config.toml
encoder_positions = "learned"
text_encoder_activation = "gelu"
text_encoder_inner_norm = false
Rows from block 5 of the audio encoder of a small contrastive audio-text model, named by matrix and row number. Rows with one number belong to one neuron. Each number is 200 + 40 x the weight over its row's rms, rounded and kept within 0 to 999. All counts start at 0.
Before each neuron's rows are labels from the 100 clips, of 14976, where the neuron reaches its largest size: "top examples" is what is common among them; "loudest" is the band of the loudest frequency at the time of the peak. Only what is clearly more common there than usual is listed. The data: melodies that start on their tonic, played by one synthesised instrument.
# gate: MLP gate (encoder.blocks.5.mlp.gate.weight, 384x192), inputs 144-191
# fc1: MLP up (encoder.blocks.5.mlp.fc1.weight, 384x192), inputs 144-191
# fc2: MLP down (encoder.blocks.5.mlp.fc2.weight, 192x384, transposed), outputs 144-191

top examples: the note G; the note C; tonic: C
loudest: 250 to 500 Hz
gate.300,180,160,244,130,219,239,255,158,191,215,221,126,202,146,227,245,259,202,173,272,218,235,219,230,223,211,268,223,161,181,221,141,217,151,200,217,232,188,165,221,197,238,232,229,175,193,270,189
fc1.300,119,179,254,220,145,214,153,195,213,260,200,206,147,192,265,199,189,236,273,254,157,220,217,141,162,197,161,216,229,149,189,211,213,214,180,101,193,242,268,185,246,288,194,141,187,177,253,217
fc2.300,212,168,149,202,251,186,235,183,214,194,198,168,241,234,217,232,145,203,150,155,187,149,88,111,177,249,177,204,218,217,172,260,160,174,224,150,223,197,202,167,204,212,149,157,241,206,186,146

top examples: the note A; the note C; the note D; the note G
loudest: 500 to 1000 Hz
gate.171,193,245,170,219,186,161,182,212,255,158,263,144,206,213,183,153,219,195,222,252,230,270,212,203,254,152,187,275,212,200,187,186,211,206,165,214,164,241,192,223,207,211,157,191,178,171,277,193
fc1.171,180,208,217,169,240,175,179,214,216,205,193,190,224,241,180,180,197,196,110,179,145,133,211,190,159,168,216,202,214,254,165,156,246,184,177,252,244,163,100,158,197,239,217,276,147,202,124,206
fc2.171,253,149,209,193,162,214,151,172,200,222,206,173,180,204,247,252,179,258,227,153,191,131,285,207,207,214,214,173,222,187,243,188,181,187,237,139,208,151,211,171,151,206,200,216,191,194,175,264

top examples: the note C#; the note A#; tonic: F#
loudest: 1000 to 2000 Hz
gate.69,187,240,207,184,218,268,191,167,240,127,272,266,177,157,210,171,149,219,192,191,216,159,233,203,183,208,156,201,227,187,259,211,208,217,205,205,223,197,93,192,215,224,215,209,129,188,171,192
fc1.69,230,230,176,273,140,141,205,156,150,227,227,161,200,180,245,218,244,169,269,171,214,133,165,86,210,162,209,238,152,232,154,181,181,216,202,190,161,172,158,202,203,216,216,211,184,216,168,247
fc2.69,178,302,222,184,219,176,233,238,181,203,129,208,228,221,220,134,234,168,136,241,155,201,198,152,218,143,216,242,172,208,247,182,188,242,134,231,161,215,148,244,177,204,204,176,236,290,142,157

top examples: the note B; the note D; the note E; the note C#
loudest: 250 to 500 Hz
gate.320,289,234,180,154,234,221,187,194,169,195,204,259,194,183,238,189,258,248,185,232,235,183,195,216,235,143,214,185,249,176,211,131,250,189,222,278,216,160,187,249,209,243,208,197,216,161,230,201
fc1.320,197,203,188,346,237,231,237,246,237,203,286,240,215,217,207,174,208,199,172,210,223,202,244,251,166,158,234,280,244,251,151,177,190,198,185,167,245,191,260,156,207,186,197,251,225,166,178,214
fc2.320,121,253,145,293,208,173,209,221,207,156,189,255,220,212,147,170,140,164,170,240,146,156,206,219,129,221,181,203,144,159,237,215,195,211,243,103,151,251,236,187,226,166,182,216,107,230,189,211

top examples: the note D; the note B; the note E; the note A
loudest: 500 to 1000 Hz
gate.132,198,238,171,175,179,215,255,192,223,215,193,199,225,145,153,181,215,179,189,265,250,268,254,228,211,249,224,182,138,233,242,165,226,201,156,157,137,230,258,196,227,168,185,228,217,171,224,201
fc1.132,185,254,159,191,194,198,208,219,180,188,258,202,242,105,227,187,173,213,193,98,153,208,151,154,255,169,238,243,218,233,202,176,208,245,206,154,170,189,291,170,209,199,225,181,185,193,264,206
fc2.132,224,204,238,210,207,160,202,239,214,249,118,210,226,262,238,181,184,221,123,183,155,246,142,178,227,126,161,207,217,281,165,223,179,196,233,177,179,180,128,230,190,191,139,204,260,194,176,265

top examples: the note C#; the note G#; tonic: F#; tonic: C#
loudest: 250 to 500 Hz
gate.374,178,135,191,127,175,221,245,282,135,219,180,185,316,221,166,186,278,191,171,117,252,199,215,227,176,195,192,225,154,245,144,212,232,215,191,227,230,163,210,245,138,189,227,220,187,248,267,164
fc1.374,229,192,187,197,272,240,180,214,177,203,176,201,250,246,203,230,258,130,127,199,203,262,144,186,273,194,215,189,220,123,161,155,244,204,183,165,182,217,175,210,151,154,183,186,140,198,208,216
fc2.374,180,256,248,269,186,212,163,185,213,196,132,231,190,244,221,134,144,222,163,247,90,249,159,151,176,217,220,192,190,209,224,194,207,192,184,155,149,175,75,132,253,255,221,175,219,234,148,216

top examples: the note B; the note F#; the note D; the note A
loudest: 250 to 500 Hz
gate.289,163,238,190,117,160,215,185,212,192,219,175,237,219,171,109,251,157,212,133,242,193,231,268,284,209,203,233,183,244,203,249,151,215,217,263,177,251,190,134,239,200,214,237,256,194,291,295,145
fc1.289,177,267,166,220,181,179,212,196,206,146,243,259,153,218,205,235,276,168,214,219,234,160,182,184,127,187,185,237,265,172,156,222,178,229,174,176,204,188,191,202,222,161,246,231,143,194,182,194
fc2.289,247,189,165,205,199,196,187,140,204,165,240,201,263,187,205,275,228,224,214,178,265,205,200,183,238,198,167,212,169,226,236,203,198,194,249,242,203,209,238,234,151,218,196,207,157,267,222,235

top examples: the note G; the note F; tonic: G; tonic: D#
loudest: 500 to 1000 Hz
gate.265,229,189,247,187,186,226,201,171,162,175,214,265,120,213,291,258,158,253,224,236,200,194,199,186,181,193,176,240,192,189,281,174,188,164,224,114,223,150,162,203,213,165,152,225,238,150,122,179
fc1.265,222,164,162,200,173,147,218,187,189,193,152,120,129,198,139,204,205,97,248,201,183,204,230,182,214,171,231,175,253,228,192,285,222,154,175,166,221,286,190,161,199,169,223,217,216,157,227,156
fc2.265,224,173,152,238,139,160,164,121,163,177,204,153,202,210,178,222,136,185,226,159,161,152,219,167,220,149,115,213,195,213,223,148,194,233,259,258,172,126,245,224,214,208,210,214,132,217,122,181

top examples: the note G#; the note C; flute-like; tonic: C#
loudest: 1000 to 2000 Hz
gate.157,213,221,227,192,273,171,205,162,253,248,114,193,183,212,279,199,189,254,170,235,212,187,221,159,198,197,217,200,140,225,289,162,248,225,193,251,221,207,220,231,288,274,202,189,160,172,206,145
fc1.157,189,247,192,210,168,272,157,172,139,238,203,247,213,101,120,163,155,175,127,229,176,108,240,175,169,160,165,123,199,210,226,169,258,262,221,158,202,284,212,271,128,163,239,197,229,134,189,224
fc2.157,230,137,202,140,227,198,175,194,164,193,204,188,115,165,234,160,175,193,237,252,173,249,217,203,191,182,252,222,215,272,223,129,405,229,213,259,283,217,204,223,205,238,204,180,208,209,231,182

top examples: the note B; the note D; the note F#; the note E
loudest: 500 to 1000 Hz
gate.245,289,161,185,166,186,223,284,183,220,140,198,208,219,218,195,228,177,216,239,190,230,220,197,234,194,170,144,189,247,212,306,169,189,164,268,200,202,184,174,203,185,203,180,206,237,197,183,202
fc1.245,285,212,181,117,293,197,228,172,265,157,98,185,185,243,192,223,144,245,190,210,126,191,266,213,213,177,239,231,209,246,216,210,161,182,199,207,217,208,158,232,181,211,176,191,248,251,242,144
fc2.245,201,189,260,159,137,196,218,228,148,218,179,204,204,207,219,175,149,186,188,194,244,157,144,211,227,211,181,255,213,168,240,178,173,213,168,214,187,176,110,166,218,190,194,170,254,188,206,209

top examples: the note D#; the note C#
loudest: 500 to 1000 Hz
gate.318,201,181,166,131,223,130,216,241,182,239,229,229,230,191,190,217,185,284,178,122,195,197,188,182,204,242,205,162,228,234,168,193,241,224,296,202,200,204,207,234,191,227,205,164,189,228,189,259
fc1.318,253,208,198,235,145,187,205,154,194,191,198,226,202,206,188,169,182,107,250,291,173,156,164,165,211,191,203,211,199,117,237,242,221,201,164,189,206,258,233,190,150,177,222,173,181,180,116,149
fc2.318,198,157,178,151,170,238,166,161,201,277,145,157,134,235,233,181,227,179,174,229,156,200,224,163,180,224,269,260,178,224,245,152,241,136,197,244,214,205,247,216,156,213,225,198,226,173,234,242

top examples: the note C#; tonic: F#
loudest: 1000 to 2000 Hz
gate.268,184,230,218,28,253,169,212,173,180,209,242,306,175,161,221,230,176,235,234,178,248,124,199,168,170,181,225,199,167,212,248,191,193,239,219,182,186,198,192,194,158,191,158,169,195,195,252,229
fc1.268,266,194,221,207,211,125,234,245,220,159,160,161,225,213,192,234,222,136,166,186,209,206,174,124,227,233,177,231,195,140,183,265,190,203,215,253,122,207,183,197,147,225,222,178,249,277,260,249
fc2.268,255,211,169,127,279,201,178,197,261,260,215,201,174,205,166,273,165,257,220,177,188,102,179,157,181,243,219,182,198,238,180,208,193,239,172,216,219,157,138,216,161,223,215,211,201,186,175,189

top examples: the note C; the note G; the note D
loudest: 1000 to 2000 Hz
gate.299,284,180,188,199,217,135,189,104,248,124,199,111,288,290,200,216,224,217,190,185,254,163,189,179,164,199,185,210,189,184,202,214,207,199,241,226,226,160,205,187,178,139,207,253,234,217,196,210
fc1.299,224,111,271,121,148,174,246,163,157,304,214,251,150,137,238,221,236,250,273,135,195,214,216,188,215,211,205,187,239,152,254,186,193,261,197,177,174,211,154,135,145,230,292,120,225,89,187,153
fc2.299,251,212,213,119,217,189,257,207,228,203,166,181,191,200,115,237,188,190,138,214,225,175,163,171,232,263,249,187,188,156,184,158,207,234,159,224,177,214,220,265,199,158,169,244,275,212,197,143

top examples: the note D; the note C; the note G; tonic: G
loudest: 500 to 1000 Hz
gate.373,217,198,137,154,169,190,237,186,204,129,252,181,177,195,226,220,187,139,177,190,146,250,208,200,170,181,198,156,199,151,235,224,252,199,213,146,203,209,187,200,184,208,185,233,278,181,236,143
fc1.373,198,179,198,163,162,188,204,196,124,218,238,161,169,221,188,230,254,247,156,117,194,185,170,213,213,242,234,148,131,120,246,202,209,171,154,302,239,311,180,227,138,130,209,215,209,223,155,148
fc2.373,169,172,181,160,185,249,223,203,189,264,202,258,198,163,270,248,254,205,263,144,292,197,174,190,241,211,132,246,252,217,191,205,242,215,271,147,197,103,209,187,250,150,256,129,196,177,177,192

top examples: the note G#; the note C#; tonic: G#
loudest: 500 to 1000 Hz
gate.92,192,255,200,159,200,189,159,272,167,211,217,262,214,192,156,194,200,212,106,287,217,144,201,121,198,229,155,167,244,169,203,151,224,185,202,206,190,156,176,203,133,214,242,219,211,214,295,196
fc1.92,252,163,169,204,139,200,196,177,184,174,193,185,214,136,249,187,207,259,270,254,254,225,229,258,199,144,151,195,177,124,210,237,186,203,286,229,262,221,292,227,201,155,197,235,233,121,222,231
fc2.92,167,203,219,170,184,223,200,181,219,244,196,167,155,177,164,124,222,152,132,212,208,237,157,303,227,105,219,250,214,191,193,158,186,194,117,205,195,178,202,166,207,244,228,255,149,179,197,162

top examples: the note D#; the note G#; the note A#; tonic: G#
loudest: 500 to 1000 Hz
gate.206,196,231,188,197,111,216,211,183,182,145,196,212,147,218,175,153,276,212,228,183,201,267,192,235,184,214,193,163,169,151,205,214,230,210,177,261,268,282,147,209,237,283,124,169,192,224,282,220
fc1.206,232,194,184,238,258,221,187,181,204,177,260,205,127,152,231,220,220,157,175,283,193,235,175,227,156,207,167,157,277,188,173,213,231,218,165,198,190,134,196,132,194,130,311,206,181,182,167,183
fc2.206,193,196,138,162,146,180,271,162,289,173,257,167,160,162,238,157,194,114,252,168,190,234,179,194,185,285,119,213,196,264,167,245,208,178,127,101,196,120,201,209,216,187,263,183,209,253,211,227

top examples: the note G#; the note C#; the note C; tonic: C#
loudest: 250 to 500 Hz
gate.146,250,180,257,101,214,135,203,149,250,217,210,135,142,187,209,220,221,172,186,230,197,229,244,206,253,185,223,200,191,206,269,213,222,225,207,137,211,227,211,227,224,190,268,165,189,200,172,151
fc1.146,194,221,181,228,193,193,169,151,222,122,229,232,181,199,220,269,148,176,195,133,246,171,286,134,236,185,206,140,207,241,130,233,190,201,146,219,191,119,245,151,206,185,232,215,260,190,224,188
fc2.146,202,215,234,297,214,134,213,221,196,154,129,200,166,240,195,161,202,126,280,272,208,189,245,148,232,139,181,151,156,118,225,218,240,226,224,166,118,164,234,222,236,210,158,134,216,198,184,224

top examples: the note B
loudest: 500 to 1000 Hz
gate.184,228,199,182,79,206,253,213,137,244,208,212,260,208,216,106,222,119,180,162,262,243,184,151,266,231,164,236,197,199,186,163,151,220,222,248,177,215,234,259,163,97,206,214,171,181,223,179,189
fc1.184,208,164,197,191,198,218,209,215,214,196,204,274,181,158,54,156,186,274,139,190,179,147,203,236,212,136,139,235,235,200,198,132,223,221,223,157,247,227,199,194,109,174,204,231,198,149,225,200
fc2.184,252,222,229,197,242,213,275,212,226,202,222,179,182,218,266,299,100,190,285,176,190,276,219,198,147,292,186,216,133,227,190,149,233,238,231,253,212,125,259,251,296,212,224,182,165,266,177,214

top examples: the note A; the note C; the note D; the note G
loudest: 500 to 1000 Hz
gate.366,224,249,138,184,194,169,255,155,208,89,207,133,140,194,255,144,217,249,234,186,223,214,222,225,110,146,214,123,215,233,200,200,229,169,150,203,254,182,223,197,234,196,314,202,153,222,280,123
fc1.366,152,174,168,169,206,149,170,256,257,235,112,213,126,155,295,263,140,173,210,215,191,225,168,138,227,211,139,205,202,222,139,202,224,187,313,137,166,157,191,241,224,189,223,222,197,173,281,222
fc2.366,175,281,204,194,253,254,209,224,124,247,196,202,198,227,154,175,269,219,177,277,229,248,194,229,176,188,197,194,143,169,127,188,202,190,150,242,143,247,191,264,174,178,160,132,244,150,271,150

top examples: the note D; the note A; the note C#
loudest: 500 to 1000 Hz
gate.296,245,190,151,164,160,214,204,232,260,186,157,237,204,268,152,161,238,159,156,296,218,163,219,269,230,147,178,181,181,131,202,180,239,151,233,183,227,188,185,232,129,235,214,121,214,219,250,228
fc1.296,191,91,185,173,125,236,254,186,197,216,236,163,225,150,100,174,179,198,182,238,243,191,290,223,163,168,234,166,168,204,192,163,230,188,242,186,269,244,287,225,161,240,193,245,255,194,219,210
fc2.296,137,265,193,215,160,232,189,241,237,219,184,165,242,190,137,177,101,224,132,275,222,253,147,247,122,160,221,182,170,197,203,166,239,188,102,230,175,236,192,166,246,235,249,191,164,208,192,195

top examples: thin (high-pass)
loudest: 500 to 1000 Hz
gate.283,219,179,227,141,259,176,158,225,254,104,186,232,155,183,215,225,209,233,220,247,196,209,207,215,263,274,217,221,237,155,227,208,207,195,218,174,251,253,160,238,208,242,175,193,207,220,146,191
fc1.283,211,214,177,201,230,190,222,95,190,186,183,187,163,163,264,175,165,193,254,106,199,228,195,189,180,227,110,209,88,256,237,218,153,247,197,200,286,132,245,149,158,179,212,213,250,206,155,221
fc2.283,199,213,214,150,147,173,233,199,190,169,235,214,192,176,230,225,250,236,155,180,224,199,208,206,228,238,217,276,188,201,230,214,197,157,166,205,172,184,145,238,201,167,96,226,211,266,159,175

top examples: the note C#; the note G
loudest: 1000 to 2000 Hz
gate.196,185,177,311,120,138,266,243,161,190,154,227,194,190,196,172,177,217,276,174,248,254,208,191,211,175,161,256,132,162,190,212,171,221,226,213,214,250,133,105,248,214,176,199,251,204,218,200,183
fc1.196,178,142,145,195,287,197,234,263,204,225,266,233,125,188,209,229,260,157,211,135,230,212,182,285,194,220,211,200,165,180,276,208,167,278,153,192,215,192,220,218,185,168,178,155,238,131,205,137
fc2.196,193,247,255,238,183,99,221,172,278,173,137,195,196,155,249,194,152,235,193,171,201,210,191,195,181,161,163,168,131,183,149,178,145,158,178,203,194,237,212,160,300,236,139,224,217,215,225,171

top examples: the note C#; the note D; the note A
loudest: 1000 to 2000 Hz
gate.76,209,271,219,205,226,144,182,169,231,184,237,250,184,182,245,220,203,263,230,241,268,168,234,157,98,206,219,213,174,221,199,198,217,176,193,214,201,167,268,198,197,171,206,180,194,154,235,294
fc1.76,221,184,223,284,200,229,207,290,228,220,170,225,293,287,195,221,151,185,244,198,192,179,236,174,229,195,243,188,202,203,172,200,190,185,209,269,139,214,271,242,200,184,166,150,194,229,195,202
fc2.76,209,212,227,186,256,214,219,143,161,168,111,166,291,200,199,177,261,178,218,171,162,208,241,184,230,188,227,204,235,212,183,186,233,149,164,157,179,188,286,181,216,196,246,165,173,169,192,219

top examples: the note G#; the note D#; saxophone-like; tonic: G#
loudest: 500 to 1000 Hz
gate.230,216,226,236,183,207,247,260,229,177,146,206,252,259,191,167,264,255,205,219,228,260,233,218,202,130,260,260,157,128,280,190,224,217,168,239,171,270,165,189,198,199,237,184,269,210,252,231,174
fc1.230,267,146,180,174,187,175,238,198,210,190,211,119,148,203,183,153,231,194,155,232,190,206,193,132,247,236,197,196,197,217,194,193,233,150,237,190,218,166,193,293,164,234,186,230,180,230,199,234
fc2.230,158,188,207,224,214,230,289,242,159,198,289,260,197,130,207,174,242,184,139,189,213,182,172,208,214,177,172,215,153,253,213,159,261,212,171,202,219,209,175,162,196,245,177,233,222,258,279,222

top examples: the note C#; tonic: F#
loudest: 1000 to 2000 Hz
gate.188,133,161,164,241,234,269,177,231,206,169,215,190,201,156,241,167,131,181,284,204,237,134,244,239,263,212,156,186,180,188,261,220,212,157,227,185,171,180,240,183,196,297,279,152,208,259,251,215
fc1.188,160,241,205,216,160,154,139,153,178,205,240,182,180,169,216,272,238,186,194,174,232,293,215,194,126,234,219,178,175,224,213,249,207,187,165,167,96,272,164,254,289,208,223,152,172,239,221,180
fc2.188,257,181,239,118,188,227,261,259,192,214,219,232,216,198,205,125,168,171,167,192,187,173,131,175,243,241,157,208,217,225,259,164,209,216,223,240,194,175,131,243,204,192,130,135,261,210,179,214

top examples: the note C; the note G; the note D; tonic: C
loudest: 1000 to 2000 Hz
gate.98,210,207,162,264,186,201,239,166,226,147,163,167,242,214,183,204,165,169,271,229,253,244,231,263,123,162,277,176,244,123,237,209,242,178,165,124,212,221,227,208,237,238,182,118,156,207,225,167
fc1.98,146,248,151,177,178,118,190,241,227,172,170,237,250,237,253,182,182,228,235,195,174,245,190,182,189,172,255,188,225,231,197,239,206,209,212,208,178,244,142,242,160,177,190,241,162,260,204,212
fc2.98,161,234,181,198,187,168,218,172,147,215,184,213,187,215,262,211,239,140,215,241,187,256,153,237,150,171,176,267,188,151,164,159,220,99,176,149,188,208,161,130,231,234,283,188,149,153,267,220

top examples: the note G#; tonic: G#
loudest: 500 to 1000 Hz
gate.112,152,328,239,222,201,215,133,185,144,175,187,183,157,170,238,187,167,143,273,227,195,162,292,213,192,281,257,255,220,127,203,197,186,134,173,229,221,196,166,189,189,183,169,141,195,207,197,252
fc1.112,177,241,137,229,205,191,231,169,225,161,154,193,257,207,230,157,169,176,258,238,233,183,199,181,239,156,192,264,145,188,226,212,215,198,181,174,167,248,275,166,176,149,219,169,226,210,190,185
fc2.112,199,234,233,171,224,192,258,206,167,242,135,280,124,207,178,219,209,135,214,161,173,267,225,181,159,201,237,165,200,237,282,221,185,188,240,168,258,203,208,221,160,160,216,244,221,162,177,189

top examples: the note A; the note A#; the note D; tonic: D
loudest: 250 to 500 Hz
gate.316,198,257,169,168,225,226,202,233,261,195,293,242,159,167,233,151,177,240,181,237,223,245,171,224,216,242,254,225,187,188,295,191,188,203,172,163,226,145,210,165,229,212,199,125,209,176,148,186
fc1.316,149,107,209,204,286,220,181,125,285,254,194,109,135,254,157,194,187,175,245,180,231,138,205,204,224,138,242,175,218,163,233,191,195,179,210,313,128,208,280,188,227,276,217,233,197,149,263,223
fc2.316,278,181,183,229,122,185,235,120,254,128,212,209,246,216,195,241,156,183,181,241,223,215,142,193,146,179,200,186,268,198,251,246,191,216,216,155,206,223,119,186,222,194,217,185,194,291,158,224

top examples: the note C#; thin (high-pass); tonic: F#
loudest: 500 to 1000 Hz
gate.108,160,227,209,165,121,198,188,149,148,239,262,187,136,216,223,136,212,245,170,255,226,190,226,198,164,196,209,154,243,144,213,193,215,192,199,160,178,203,163,225,199,207,219,177,229,178,174,215
fc1.108,197,170,183,229,188,237,198,192,218,222,219,207,255,179,90,291,194,239,153,194,239,221,317,175,276,172,247,176,176,148,165,180,185,180,179,162,208,149,197,224,130,199,234,168,173,178,175,137
fc2.108,160,186,193,116,131,237,195,207,215,202,201,250,197,157,217,238,233,187,158,241,220,170,195,148,216,193,232,236,211,148,206,196,240,185,174,308,182,220,170,150,232,171,178,273,175,119,257,204

top examples: the note G#; the note D#; the note A#; tonic: G#
loudest: 500 to 1000 Hz
gate.114,268,234,275,132,178,227,129,217,154,190,157,180,99,163,155,196,169,244,182,193,204,191,206,205,232,197,245,153,197,221,241,147,244,203,187,239,238,218,125,240,218,172,157,230,232,185,210,201
fc1.114,185,154,201,135,157,227,220,209,139,128,198,130,239,287,221,292,177,212,146,152,251,197,224,211,234,221,197,290,150,129,153,185,221,202,256,237,243,161,228,219,168,190,168,239,262,191,223,219
fc2.114,214,280,235,257,186,234,170,186,188,228,236,228,234,237,182,104,254,186,251,220,226,175,218,247,197,221,167,94,171,81,268,179,193,246,244,290,206,224,192,194,206,246,216,210,232,135,207,150